config.toml
arch = "dit"
model = "class-conditioned image flow-matching model"
dataset = "gratings and oriented noise at many angles and scales"
train_examples = 395000
image_size = 32
horizontal_flip = false
conditioning = "class"
objective = "flow_matching"
cond_dim = 192
targets = ["angle"]
num_classes = 12
cond_dropout = 0.1
logit_normal_time = true
norm = "layernorm"
activation = "squared_relu"
head_dim = 64
fused_qkv = true
qk_norm = false
inner_norm = false
moe = "expert_choice"
num_experts = 32
moe_every = 1
expert_mlp_ratio = 1
experts_per_token = 2
shared_expert = true
patch_size = [4, 4]
layers = 8
width = 160
positions = "conv"
optimizer = "adamw"
lr = 0.0018
beta1 = 0.9
beta2 = 0.98
eps = 1e-08
ema_decay = 0.99
steps = 23100
batch_size = 256
epochs = 15.0
lr_schedule = "linear"
final_lr_fraction = 0
warmup_steps = 690
weight_decay = 0.0
Rows from block 5 of a small class-conditioned image flow-matching model, named by matrix and row number. Rows with one number within an expert belong to one neuron, the router's apart. Each number is 50 + 12 x the weight over its row's rms, rounded and kept within 0 to 99. All counts start at 0.
Before each expert's rows are labels from the 100 images, of 14848 (inputs lightly noised), where the router gives the expert most weight on average: "top examples" is what is common among them. Only what is clearly more common there than usual is listed. The data: gratings and oriented noise at many angles and scales. In brackets: how many of the 100.
# router: router (model.blocks.5.mlp.router.weight, 32x160), inputs 54-107
# up: expert up (model.blocks.5.mlp.up, 32x160x160), inputs 54-107
# down: expert down (model.blocks.5.mlp.down, 32x160x160, transposed), outputs 54-107

# expert 4
top examples: dashes (89); very fine (44); stripes at 165 degrees (31)
router.4:49 60 46 40 61 43 35 33 47 48 45 40 68 66 58 79 41 45 66 45 48 46 78 38 36 51 63 44 56 27 46 62 40 31 40 56 44 83 55 86 46 34 52 37 53 61 56 40 55 65 42 64 63 52
up.0:50 40 57 41 28 42 42 49 59 50 39 45 49 53 57 69 47 28 74 47 51 67 68 53 53 55 60 40 62 58 35 73 63 32 50 44 51 50 52 59 48 27 59 35 41 50 57 53 67 44 51 46 63 44
down.0:48 32 57 53 26 79 44 64 24 47 43 36 53 51 45 44 61 58 54 57 51 47 52 43 39 59 41 45 54 60 63 66 62 30 51 43 50 57 40 25 70 52 25 60 48 50 46 48 39 60 50 38 51 53
up.1:51 46 53 35 27 52 44 58 52 60 33 52 43 66 53 60 23 36 58 39 49 61 62 44 47 51 51 56 41 58 14 95 25 34 65 56 53 60 47 70 58 39 54 56 44 38 49 49 66 55 54 61 62 60
down.1:43 43 66 46 54 51 55 46 42 34 55 47 41 34 33 35 73 55 50 54 48 44 52 69 45 37 22 49 45 54 54 76 21 42 44 50 55 36 56 10 54 47 47 45 63 55 57 47 24 59 42 39 61 44
up.2:33 45 36 37 27 51 46 61 56 54 51 81 56 61 27 37 53 43 36 63 46 43 54 40 48 53 47 25 53 39 29 19 60 62 47 57 40 46 41 62 67 44 53 47 48 54 37 46 59 43 34 65 46 30
down.2:54 38 52 46 50 46 51 23 50 45 40 51 43 61 41 51 33 56 62 58 67 45 27 39 42 40 46 54 49 45 67 26 45 29 50 46 62 44 45 41 44 48 47 53 35 36 50 56 20 46 56 46 44 49
up.3:45 57 44 57 37 52 51 71 58 47 61 55 58 60 57 43 54 33 49 35 40 32 56 51 42 28 63 63 34 56 29 72 80 59 37 55 44 50 53 50 70 53 49 53 52 58 78 48 37 38 60 49 64 45
down.3:41 49 57 59 53 67 44 64 42 68 80 61 50 50 29 47 57 45 52 61 53 46 36 39 49 38 68 58 77 62 60 66 49 41 42 59 55 22 51 64 53 34 46 55 48 33 39 72 33 64 66 53 53 59
up.4:48 39 45 80 43 77 52 35 26 61 44 45 18 39 38 50 51 40 45 55 37 44 62 65 62 52 68 42 71 68 57 58 70 49 62 31 60 44 61 36 54 52 59 39 40 39 45 53 43 27 67 38 51 46
down.4:55 62 47 38 51 52 46 53 36 29 48 42 57 59 47 54 25 41 37 43 57 46 53 52 30 36 54 52 55 57 55 50 48 48 54 39 44 55 59 68 24 45 54 49 41 50 45 59 66 78 39 55 62 55
up.5:37 44 58 29 45 43 52 46 58 61 36 36 70 43 40 67 32 31 58 56 31 52 75 45 66 32 74 63 36 59 36 68 41 59 66 65 37 49 36 64 56 46 42 42 37 48 45 43 62 65 48 43 54 59
down.5:47 55 49 58 34 40 49 48 38 23 53 57 68 64 50 69 78 51 58 37 48 60 53 70 42 35 40 66 46 54 48 65 50 37 42 49 56 42 47 19 49 75 36 62 91 61 52 46 52 62 54 34 52 49
up.6:52 25 59 43 42 54 48 53 49 41 30 51 49 60 34 60 34 63 69 50 49 72 60 37 57 55 56 34 32 61 32 83 39 55 73 38 45 44 41 79 55 33 35 66 31 49 55 48 61 55 60 47 64 47
down.6:47 39 56 51 39 37 39 38 50 43 54 51 42 67 59 37 74 63 52 42 49 52 62 71 47 46 35 38 58 68 42 85 58 34 40 48 58 50 72 05 45 61 49 48 69 53 48 63 40 48 45 44 55 37
up.7:51 70 61 57 53 48 50 45 52 51 57 60 63 51 44 47 58 60 66 58 57 52 39 50 46 53 59 61 35 60 33 62 44 57 39 66 58 41 32 60 57 60 54 32 56 61 52 64 50 39 33 72 59 25
down.7:56 49 25 65 50 33 38 55 60 63 31 49 67 28 53 43 33 34 37 45 51 53 66 50 54 50 54 51 24 49 33 42 46 51 32 49 36 54 39 65 39 63 57 32 56 59 45 43 49 62 29 79 52 65
up.8:71 60 56 71 33 51 48 63 68 64 66 64 52 50 51 38 55 34 67 69 44 68 62 46 55 44 61 52 35 82 48 41 62 45 46 55 49 35 51 46 52 38 38 33 38 44 38 73 67 49 93 39 47 47
down.8:47 65 44 73 58 47 32 57 63 57 50 47 66 57 40 56 67 29 44 48 47 45 67 63 61 65 65 72 49 35 51 39 63 57 49 59 40 38 35 53 53 64 41 73 50 50 63 49 48 49 53 60 48 52
up.9:63 39 54 37 33 54 45 47 52 53 62 44 63 63 33 58 41 61 51 51 50 62 65 47 64 59 53 34 52 57 41 06 57 50 70 57 47 59 27 56 68 42 45 36 52 46 73 60 50 58 67 51 52 64
down.9:45 57 70 46 61 45 68 51 56 60 58 30 50 37 57 47 47 69 33 56 37 44 52 57 32 51 57 28 33 44 41 12 76 76 40 57 56 37 43 34 50 64 61 85 34 41 53 50 68 40 42 60 60 61
up.10:54 47 60 48 19 46 58 61 50 29 29 71 28 28 43 27 41 49 57 36 55 60 50 67 57 48 42 59 43 50 32 67 83 55 47 29 39 33 70 46 45 43 37 35 57 54 39 58 66 60 61 36 50 53
down.10:64 47 44 50 28 53 63 28 38 21 32 42 39 31 44 71 43 67 59 38 52 56 69 46 46 53 30 21 68 45 76 42 35 60 41 45 56 54 25 44 43 39 47 52 53 69 52 48 80 49 51 47 45 48
up.11:47 43 57 40 49 53 27 51 20 29 18 43 59 54 35 56 42 38 44 37 55 65 51 48 76 52 68 48 41 54 79 60 68 36 57 56 60 40 57 57 34 65 57 52 61 32 79 51 39 60 60 46 47 41
down.11:51 70 27 62 57 48 39 54 73 65 49 44 68 27 67 80 77 56 46 63 38 40 39 45 57 33 43 50 46 60 58 46 45 51 60 51 36 57 60 52 40 56 58 58 26 50 46 53 47 39 44 29 63 43
up.12:29 51 55 26 49 73 47 35 43 54 56 65 44 41 30 54 50 54 55 54 50 51 54 62 78 44 61 45 47 45 42 69 62 31 36 57 44 52 66 54 46 46 34 62 62 69 48 37 64 60 45 30 48 54
down.12:60 24 58 50 37 10 60 28 54 25 55 72 54 58 47 64 36 61 70 54 29 45 46 51 43 50 39 49 59 53 54 67 57 52 59 50 60 61 59 43 59 68 45 38 31 42 38 57 43 40 64 63 60 52
up.13:65 46 49 62 44 69 51 28 46 60 42 43 51 47 64 50 56 48 58 61 53 52 43 64 62 71 43 36 71 79 60 47 47 56 59 43 37 41 58 34 59 42 71 59 35 50 60 60 51 32 51 50 36 34
down.13:27 37 46 52 39 67 63 48 51 52 09 63 59 59 37 33 25 52 64 47 62 64 51 33 42 57 70 49 36 52 38 42 38 29 19 51 54 57 39 60 52 29 41 39 43 22 73 50 46 51 44 69 47 63

# expert 22
top examples: coloured (100); very fine (59); stripes at 0 degrees (56); kind: square grating (38)
router.22:56 57 52 58 61 35 64 58 71 51 42 56 52 44 38 35 55 13 25 41 47 54 68 54 66 54 58 58 75 41 61 40 36 55 37 55 56 61 42 49 47 42 47 30 51 64 47 44 62 52 52 45 33 38
up.0:36 72 60 58 45 50 47 25 35 53 49 35 71 59 61 62 67 50 60 62 40 55 51 45 52 52 64 26 77 42 43 47 48 27 35 59 43 61 44 52 73 47 49 79 52 46 32 41 42 41 34 44 37 67
down.0:47 67 42 54 43 53 56 51 37 38 61 48 39 54 46 52 70 52 35 49 61 52 55 53 70 60 38 61 67 35 44 41 39 24 41 74 52 19 35 55 85 42 55 46 46 35 63 55 33 35 70 44 30 56
up.1:56 38 58 59 44 40 46 40 44 46 52 45 50 45 61 39 54 51 47 49 24 52 44 59 31 77 60 34 48 63 39 49 59 43 53 25 40 34 57 49 66 56 52 64 53 44 45 38 60 54 38 56 56 91
down.1:51 41 56 60 60 51 57 51 39 39 48 77 52 56 56 34 62 63 27 51 46 40 46 70 49 60 30 39 45 32 54 59 52 37 31 45 61 46 72 70 53 57 66 69 38 57 43 61 57 47 52 55 55 64
up.2:53 69 44 44 46 49 37 63 37 58 45 45 43 39 70 44 37 56 20 54 32 44 35 49 53 33 37 58 53 61 13 59 52 62 52 49 46 52 38 34 72 65 82 70 38 62 38 51 36 51 55 49 66 52
down.2:58 29 68 47 54 41 38 46 52 56 44 53 48 25 60 48 42 37 49 64 42 47 54 59 57 57 60 50 66 55 64 45 52 45 51 37 61 60 73 39 51 78 52 32 40 50 65 55 48 55 50 42 58 48
up.3:51 44 68 47 39 48 63 54 40 35 60 56 58 72 63 69 36 77 48 35 61 51 23 78 36 23 33 58 34 55 45 67 36 52 38 40 43 44 73 65 54 49 51 50 53 41 65 62 60 54 58 56 52 31
down.3:54 41 52 39 53 48 49 63 42 48 40 58 40 62 63 76 44 56 51 44 46 49 39 51 42 21 67 76 54 58 51 50 42 51 44 57 44 28 49 46 58 51 66 50 54 43 47 69 62 56 55 60 36 37
up.4:51 53 71 67 54 33 77 64 57 40 43 47 43 36 39 62 48 66 38 23 71 40 54 52 45 48 48 75 44 69 50 43 37 66 36 41 58 33 55 64 51 50 42 41 62 42 56 77 71 46 54 50 52 38
down.4:59 36 72 55 50 43 65 27 61 48 67 43 52 52 39 83 42 49 43 31 49 43 64 27 33 39 49 56 39 58 37 44 40 47 60 52 55 53 46 56 45 42 40 61 55 56 59 44 56 53 21 50 50 29
up.5:40 37 64 32 62 56 52 42 26 27 46 48 44 30 39 48 63 78 44 37 37 50 25 47 39 59 44 41 36 41 42 64 76 39 55 52 43 52 55 37 50 43 67 54 49 40 50 44 52 43 48 47 44 42
down.5:50 65 53 46 46 50 43 70 33 73 42 65 56 42 54 44 65 70 58 61 50 54 50 50 46 53 61 37 51 55 37 58 73 55 47 47 44 51 55 77 50 49 53 41 50 51 39 42 58 58 63 51 54 53
up.6:56 43 58 41 49 30 58 40 39 49 52 56 67 71 45 52 52 71 36 45 64 51 58 58 45 48 70 78 29 59 25 48 56 49 45 63 56 56 44 63 39 60 44 37 45 32 38 37 50 48 43 55 46 67
down.6:51 47 64 33 66 56 44 52 33 58 68 65 77 66 60 37 45 47 43 69 61 47 61 58 62 50 43 65 41 45 44 52 41 51 52 54 42 42 58 69 39 47 49 44 53 64 49 35 56 38 79 25 46 52
up.7:48 24 70 57 65 68 46 58 56 39 47 47 55 32 34 52 49 48 64 33 50 61 65 44 44 66 46 37 42 55 85 51 62 44 51 37 56 20 54 55 45 18 54 60 52 44 52 52 58 64 66 51 46 30
down.7:52 25 53 49 34 18 43 58 58 65 47 34 43 56 72 41 68 30 61 69 69 43 63 71 53 43 65 24 45 45 54 38 49 49 38 53 57 62 39 72 45 52 24 73 62 55 63 42 41 56 52 46 57 53
up.8:59 47 42 46 53 52 64 48 51 44 50 51 31 70 38 53 43 34 43 43 48 42 70 55 31 37 60 58 49 57 63 33 53 51 56 43 43 61 50 40 48 47 54 28 44 52 59 59 61 79 55 44 48 37
down.8:58 37 57 67 43 55 50 53 34 56 52 54 48 68 49 46 51 47 39 47 48 37 54 66 65 34 37 61 69 37 49 59 41 47 78 55 33 46 66 66 47 51 55 63 46 67 52 45 67 57 69 37 44 57
up.9:38 74 36 34 35 47 50 59 48 70 49 60 37 49 50 44 49 55 26 52 60 40 42 54 54 41 37 59 61 55 23 45 36 67 50 57 42 36 47 57 61 59 73 53 24 42 46 60 45 44 57 66 64 56
down.9:52 23 36 40 67 37 43 56 49 59 56 41 47 42 62 47 36 35 28 63 34 55 49 69 53 55 79 48 67 42 52 40 48 56 35 50 48 45 46 39 66 76 40 37 45 53 64 49 39 44 40 45 51 49
up.10:41 51 27 54 47 52 45 55 62 55 48 33 54 76 44 38 51 60 43 30 58 46 53 57 71 50 41 43 53 78 66 48 62 59 65 53 58 50 42 42 47 40 45 49 49 44 60 38 47 51 39 56 35 43
down.10:68 58 43 64 65 47 46 50 41 48 47 58 52 41 49 33 52 71 54 42 51 66 62 35 62 52 43 78 42 56 45 44 50 40 43 45 52 68 58 56 45 67 62 58 45 40 59 74 66 39 49 29 35 35
up.11:44 70 50 42 41 64 41 57 52 53 39 53 67 64 36 41 17 40 51 66 49 65 55 44 47 69 56 48 45 60 34 60 52 22 36 46 31 42 53 48 71 46 68 49 41 43 56 28 48 53 49 55 72 94
down.11:44 71 35 44 59 68 34 52 19 53 46 57 48 40 28 31 60 29 33 72 44 54 28 59 57 52 49 64 53 55 36 50 60 33 58 44 66 50 49 53 75 57 38 59 42 48 43 67 47 48 39 35 51 80
up.12:60 82 52 61 40 52 49 41 58 55 52 50 51 51 51 56 39 48 44 47 54 46 48 40 41 31 45 60 51 59 67 65 38 50 56 55 42 70 65 66 57 22 48 47 28 49 57 52 69 63 24 71 62 48
down.12:55 45 37 41 66 66 64 47 41 47 53 35 30 52 42 56 59 40 34 53 39 45 37 53 40 58 39 66 60 80 64 59 47 65 67 43 42 54 47 66 57 69 41 55 54 38 51 57 24 49 17 48 55 66
up.13:51 69 51 58 47 36 70 73 44 44 46 52 54 81 53 62 43 68 37 59 41 48 58 45 50 34 45 47 59 67 42 50 18 63 60 46 66 47 47 52 46 47 40 60 51 48 48 74 62 46 54 56 74 52
down.13:57 53 71 56 48 59 41 42 71 48 78 62 48 46 58 59 42 52 40 63 51 33 52 44 40 55 37 55 60 41 47 51 41 58 72 45 47 56 46 68 39 55 32 47 34 64 58 23 60 57 60 46 47 28

# expert 6
top examples: coloured (100); stripes at 90 degrees (53); stripes at 75 degrees (28)
router.6:49 44 74 77 37 56 54 59 37 41 49 41 02 46 47 47 52 59 37 55 83 55 43 52 48 41 57 46 55 80 54 59 68 57 51 46 44 45 54 41 43 56 52 46 28 49 41 56 44 61 45 37 69 55
up.0:53 51 57 44 50 53 38 41 49 47 60 59 40 58 36 50 29 64 38 54 60 61 33 77 47 60 66 49 62 51 59 44 46 65 31 53 37 31 74 41 38 62 38 26 57 58 48 54 41 64 28 41 69 35
down.0:53 47 20 42 57 66 65 49 62 29 49 77 52 56 26 61 55 51 32 46 30 63 58 36 46 35 18 57 62 43 49 44 42 57 42 52 34 44 70 45 28 66 38 53 32 29 39 43 49 54 47 50 66 42
up.1:31 30 59 41 40 42 54 40 54 59 24 62 53 46 47 48 76 44 51 19 19 72 33 59 60 37 50 27 47 32 42 51 40 68 45 37 57 59 58 33 64 39 73 46 37 36 50 35 48 50 33 45 51 65
down.1:62 66 46 54 63 60 67 25 47 41 54 37 57 63 48 47 18 41 58 48 53 39 50 49 44 60 53 20 43 31 47 48 46 44 47 44 68 64 34 62 54 23 41 66 38 62 57 47 55 32 40 44 51 64
up.2:56 53 48 40 48 41 53 54 36 56 49 51 38 48 45 35 62 52 29 64 57 37 63 52 26 58 48 51 54 61 45 44 50 45 51 71 44 62 45 50 31 64 42 48 52 92 48 47 54 57 62 55 32 31
down.2:65 68 39 33 45 60 52 47 51 57 45 84 45 31 47 42 69 53 57 45 35 64 48 11 48 14 56 67 45 53 56 48 57 51 33 38 34 60 54 37 35 48 42 62 71 50 53 53 56 46 55 40 53 22
up.3:62 46 58 33 64 51 27 34 50 47 64 51 46 48 34 43 50 42 54 77 58 32 44 26 54 53 50 42 21 42 55 50 71 40 48 45 40 66 48 26 66 53 45 50 62 73 49 53 53 55 66 61 40 46
down.3:47 27 42 62 38 50 57 47 49 10 40 54 73 53 58 54 69 61 65 59 52 47 59 39 64 31 49 58 53 67 59 58 14 50 62 50 58 41 60 45 61 76 72 29 81 55 39 45 54 55 50 54 57 60
up.4:57 38 48 45 64 62 40 42 56 37 28 43 51 40 32 44 38 54 47 53 56 47 52 54 54 18 37 53 25 48 55 56 66 44 49 45 29 44 42 31 62 74 66 59 45 71 49 45 40 46 44 48 33 52
down.4:56 44 32 59 60 42 69 52 64 47 55 53 77 56 47 41 50 56 36 45 75 51 52 40 46 48 44 53 54 86 64 54 41 61 52 61 41 46 50 48 40 74 58 24 69 33 32 52 51 36 44 55 46 55
up.5:45 65 67 42 44 34 61 39 62 44 41 40 46 27 28 50 46 54 33 32 54 42 53 58 66 34 24 56 52 33 45 48 29 41 41 48 54 36 86 53 51 41 59 54 55 49 45 59 31 45 39 48 46 58
down.5:46 37 48 55 55 49 62 39 42 45 53 30 32 73 64 60 54 37 48 12 55 82 27 49 47 56 53 62 50 45 48 48 48 84 45 53 57 34 57 56 43 48 55 52 65 51 73 46 44 55 58 61 76 54
up.6:40 51 46 48 40 49 57 56 56 60 60 62 68 50 54 57 63 54 81 55 54 61 74 57 43 57 62 40 39 56 67 51 47 42 46 34 53 51 39 73 42 62 40 40 53 34 64 44 54 51 64 44 43 45
down.6:55 55 53 40 61 50 48 76 56 48 47 42 49 51 70 72 69 56 53 69 38 36 27 73 47 61 55 45 45 58 59 57 48 39 42 35 42 29 50 74 56 65 52 18 58 55 63 60 43 53 54 42 48 59
up.7:66 56 35 44 30 37 49 30 45 77 52 49 56 38 57 50 62 16 54 48 46 60 43 25 61 57 46 42 64 32 58 43 37 66 33 56 64 46 49 42 63 55 36 36 48 31 42 53 58 58 17 37 54 55
down.7:45 35 72 37 36 61 44 44 54 27 52 49 25 24 71 55 47 19 57 18 48 63 47 46 47 64 36 37 71 57 50 56 63 65 62 36 47 66 54 40 50 42 51 53 37 58 54 57 45 53 51 61 62 41
up.8:55 23 58 36 34 72 45 46 69 53 27 68 47 28 55 47 52 57 63 29 44 63 47 56 52 31 57 76 33 59 47 61 52 50 59 48 33 59 69 31 53 24 62 57 29 53 46 43 58 56 60 35 42 45
down.8:54 45 79 47 54 53 55 33 44 19 48 39 52 42 50 53 26 26 42 44 52 54 49 32 57 54 31 36 67 45 55 46 48 37 50 34 41 58 46 59 54 30 61 78 43 58 64 38 42 40 45 52 51 66
up.9:48 35 50 45 59 54 63 55 59 62 56 76 60 34 63 58 36 64 49 46 56 47 61 61 55 58 50 57 30 61 52 52 56 35 46 56 46 41 42 39 55 48 54 49 53 46 65 58 53 49 48 66 37 49
down.9:28 53 61 51 64 43 49 26 48 49 62 42 43 53 27 41 73 48 37 36 69 57 31 66 57 55 37 57 46 56 56 54 44 61 84 42 49 29 59 29 58 72 47 32 70 36 41 44 36 52 43 45 57 50
up.10:54 58 22 60 25 66 56 49 31 41 28 66 60 64 64 66 58 46 41 84 46 67 47 49 38 56 46 52 55 57 67 44 51 68 54 63 57 43 60 54 53 57 63 67 40 45 61 35 48 52 70 49 44 48
down.10:58 43 47 65 57 32 57 58 37 34 41 52 70 40 33 46 44 55 74 54 22 45 64 37 35 57 39 30 48 43 59 58 38 66 28 55 54 40 38 56 49 59 72 23 73 49 57 47 53 51 56 49 47 61
up.11:48 33 49 53 41 65 29 25 33 39 41 41 58 64 47 46 38 46 35 73 69 49 43 44 50 38 64 54 13 43 67 49 36 50 46 52 46 51 58 44 58 42 31 46 63 73 53 56 47 71 71 82 48 23
down.11:70 29 41 49 34 29 69 42 53 26 52 50 68 60 69 49 60 49 55 46 45 65 46 24 50 38 48 54 60 35 39 53 19 41 38 61 64 52 48 49 36 57 53 51 67 49 53 39 41 51 43 58 51 22
up.12:39 82 54 53 31 46 52 31 44 47 28 51 61 48 37 58 42 55 65 38 34 51 51 64 53 49 34 39 51 47 53 52 65 24 54 49 56 49 65 40 46 57 32 66 71 41 50 30 44 42 45 50 56 49
down.12:49 60 42 53 63 40 54 27 49 62 39 56 60 44 55 46 40 61 70 41 37 52 46 78 68 58 59 61 40 55 65 49 57 62 29 40 63 41 59 67 64 42 50 29 28 55 28 65 81 34 53 43 42 30
up.13:38 49 65 71 37 63 58 61 51 48 59 36 58 79 71 51 48 49 58 70 27 54 51 53 53 50 51 49 57 69 54 46 53 48 32 52 49 40 70 44 43 35 73 54 45 50 65 49 57 34 51 49 47 54
down.13:65 58 63 33 45 18 44 42 43 55 44 79 55 41 38 41 51 58 56 62 45 28 46 42 33 46 59 52 40 37 45 46 51 36 54 47 48 41 63 54 53 36 59 35 33 40 38 50 33 35 61 60 35 48

# expert 0
top examples: very fine (68); sawtooth grating (59); stripes at 45 degrees (37)
router.0:40 57 71 55 69 62 35 42 38 48 43 36 79 71 52 54 65 39 61 60 51 46 65 34 43 56 66 28 68 55 61 54 36 37 47 37 47 58 19 59 50 56 62 42 57 49 40 41 51 48 67 56 39 55
up.0:38 33 40 57 47 44 64 33 34 67 32 53 26 58 58 37 55 59 56 51 49 51 33 48 50 50 55 73 35 49 42 53 47 71 35 41 60 43 53 61 37 46 75 28 49 49 48 58 38 56 54 63 46 36
down.0:49 46 19 35 65 45 58 36 22 33 52 49 75 40 79 65 17 45 44 42 71 52 49 46 57 49 49 35 53 66 50 52 66 51 60 33 47 80 75 53 38 38 50 42 48 41 55 41 31 85 57 44 39 57
up.1:28 21 58 53 55 52 64 60 40 59 31 67 45 36 23 42 51 49 63 63 63 45 55 40 71 62 56 56 49 61 61 48 64 53 53 76 46 26 53 55 62 41 47 34 58 60 41 51 58 43 46 54 71 38
down.1:60 41 47 36 24 43 55 71 53 36 37 74 31 51 54 59 39 56 65 51 72 66 47 40 35 54 48 48 48 44 53 44 15 30 65 48 55 58 34 50 57 58 44 41 53 52 63 35 43 65 67 39 53 48
up.2:53 39 43 42 45 38 46 58 71 40 40 45 43 46 53 58 53 31 35 50 70 41 59 54 39 35 57 40 64 60 57 47 46 58 53 53 72 53 49 48 49 63 55 50 66 46 50 40 20 73 66 48 60 47
down.2:42 58 47 56 48 82 33 47 51 51 59 44 58 46 26 36 47 36 55 50 20 46 35 29 47 59 65 59 67 49 60 64 57 45 43 49 33 49 57 61 63 55 37 30 48 55 41 52 44 55 47 43 67 44
up.3:48 65 64 37 40 44 44 36 42 54 64 58 41 50 51 40 41 50 55 56 40 48 29 39 57 75 18 36 39 78 57 65 49 73 60 55 45 27 67 20 71 31 66 66 36 45 56 56 48 74 57 62 50 51
down.3:67 57 42 28 35 53 43 75 40 39 41 47 59 45 57 70 44 38 43 43 68 47 45 39 61 33 56 68 52 29 54 35 47 62 46 52 64 18 61 25 66 49 65 59 45 37 59 53 63 42 52 58 23 40
up.4:35 70 41 41 28 59 37 59 47 37 43 60 40 41 52 29 54 34 59 54 66 53 60 55 37 34 48 55 67 36 47 72 38 60 48 37 50 52 30 55 28 55 42 49 62 44 38 26 40 65 39 49 33 67
down.4:68 60 47 52 55 33 45 32 34 57 52 37 55 67 41 32 21 27 41 53 48 39 68 49 50 34 47 65 49 53 51 47 42 56 39 50 23 74 40 28 57 58 24 52 27 38 66 53 66 61 41 48 56 44
up.5:28 31 61 64 53 52 45 74 36 49 43 66 41 55 34 51 65 23 68 61 77 41 46 47 59 52 83 58 27 67 34 46 81 46 62 63 44 39 42 35 56 44 32 37 40 48 50 48 52 38 33 37 61 36
down.5:66 34 51 62 42 60 66 69 30 28 50 63 32 58 51 38 65 49 38 50 59 55 50 54 49 38 48 85 63 53 47 48 49 61 35 44 37 54 34 62 48 67 46 38 38 45 65 54 71 56 42 44 61 53
up.6:62 72 58 72 47 46 51 45 56 41 26 60 57 59 60 70 52 46 37 26 42 48 58 45 62 56 41 52 52 53 57 48 51 44 60 30 20 47 51 66 56 55 75 41 36 43 47 44 32 39 61 37 53 48
down.6:49 54 53 44 55 66 45 56 49 57 51 52 57 60 51 49 66 52 26 48 45 58 42 34 72 53 65 36 65 51 68 42 79 57 47 54 56 53 57 49 57 45 65 52 64 48 52 37 65 44 42 79 32 57
up.7:82 28 50 56 44 63 55 57 58 33 46 53 42 56 55 40 42 62 46 59 32 49 52 32 45 44 47 56 54 37 43 40 68 58 55 56 49 35 53 60 31 62 35 71 56 44 48 57 40 50 54 26 42 54
down.7:61 53 46 50 56 59 44 46 66 52 69 41 41 46 51 66 46 53 61 63 40 18 46 45 70 75 37 40 29 42 43 53 51 42 57 66 45 68 58 28 68 46 52 43 49 66 56 48 44 40 50 39 54 16
up.8:66 33 58 53 53 29 56 60 60 31 70 60 55 17 67 50 33 57 44 46 37 40 43 45 38 41 70 57 52 53 41 56 58 48 40 77 32 55 47 34 56 67 77 34 67 57 58 60 44 35 45 56 60 40
down.8:43 43 55 61 36 32 47 53 21 71 59 72 41 56 43 56 41 57 62 38 47 65 51 53 57 55 44 32 65 58 47 57 61 39 44 59 39 42 54 24 40 53 78 73 62 62 57 46 38 38 59 47 51 32
up.9:39 61 57 26 60 45 38 58 52 66 47 54 40 52 53 39 56 32 60 53 79 58 52 32 40 40 71 73 12 34 48 49 54 33 48 48 32 30 32 48 41 57 30 41 62 55 61 49 44 38 45 51 33 43
down.9:36 44 40 26 53 63 45 55 43 56 47 50 42 52 62 42 61 38 45 52 58 57 62 42 61 41 40 49 39 62 47 39 57 44 57 52 47 42 53 65 39 48 42 53 45 50 56 35 75 56 63 51 53 46
up.10:62 22 46 43 45 50 59 61 49 52 59 48 37 60 66 34 65 54 53 63 74 41 55 43 51 56 50 52 45 41 40 00 56 45 50 69 40 43 38 78 33 66 47 26 37 40 60 57 62 56 45 41 46 51
down.10:41 54 50 41 66 32 40 39 43 48 52 33 51 57 36 45 46 62 29 43 74 60 59 56 49 58 74 52 39 40 36 05 57 56 51 32 51 40 24 49 61 55 54 79 42 62 67 45 45 60 52 65 65 71
up.11:61 50 44 59 51 68 46 51 47 59 51 64 35 34 41 24 76 54 44 60 59 64 50 36 51 36 41 59 47 55 47 32 84 33 61 35 43 36 45 65 47 37 40 27 72 40 32 60 56 56 66 51 47 42
down.11:38 61 35 37 63 47 51 54 44 52 35 61 57 45 79 54 55 33 58 42 59 47 67 45 45 59 64 37 48 49 45 19 68 42 55 83 59 52 58 33 51 56 44 87 52 61 72 47 57 44 58 56 40 65
up.12:52 33 61 51 54 51 60 63 70 36 52 47 23 41 54 49 61 41 51 69 57 46 44 37 50 31 60 53 58 75 72 35 85 37 58 56 37 48 33 33 52 46 31 38 56 46 49 53 62 50 63 28 46 51
down.12:60 42 55 53 50 28 46 48 36 17 47 37 42 61 38 26 61 36 17 48 34 66 45 37 60 48 71 54 49 33 50 38 76 55 38 48 45 64 38 55 55 84 42 59 55 62 73 44 65 54 54 74 51 52
up.13:46 31 53 74 17 26 45 76 39 60 46 56 49 48 46 57 32 63 62 32 41 48 47 47 65 51 43 47 51 67 57 40 36 69 54 50 49 51 50 84 59 33 60 51 31 62 59 55 15 47 43 64 66 51
down.13:18 52 33 31 32 48 61 36 52 47 43 64 54 54 51 45 36 39 56 45 52 80 55 40 23 48 55 43 55 67 37 46 53 62 39 38 48 53 56 46 56 55 62 30 58 61 56 38 55 60 52 49 56 64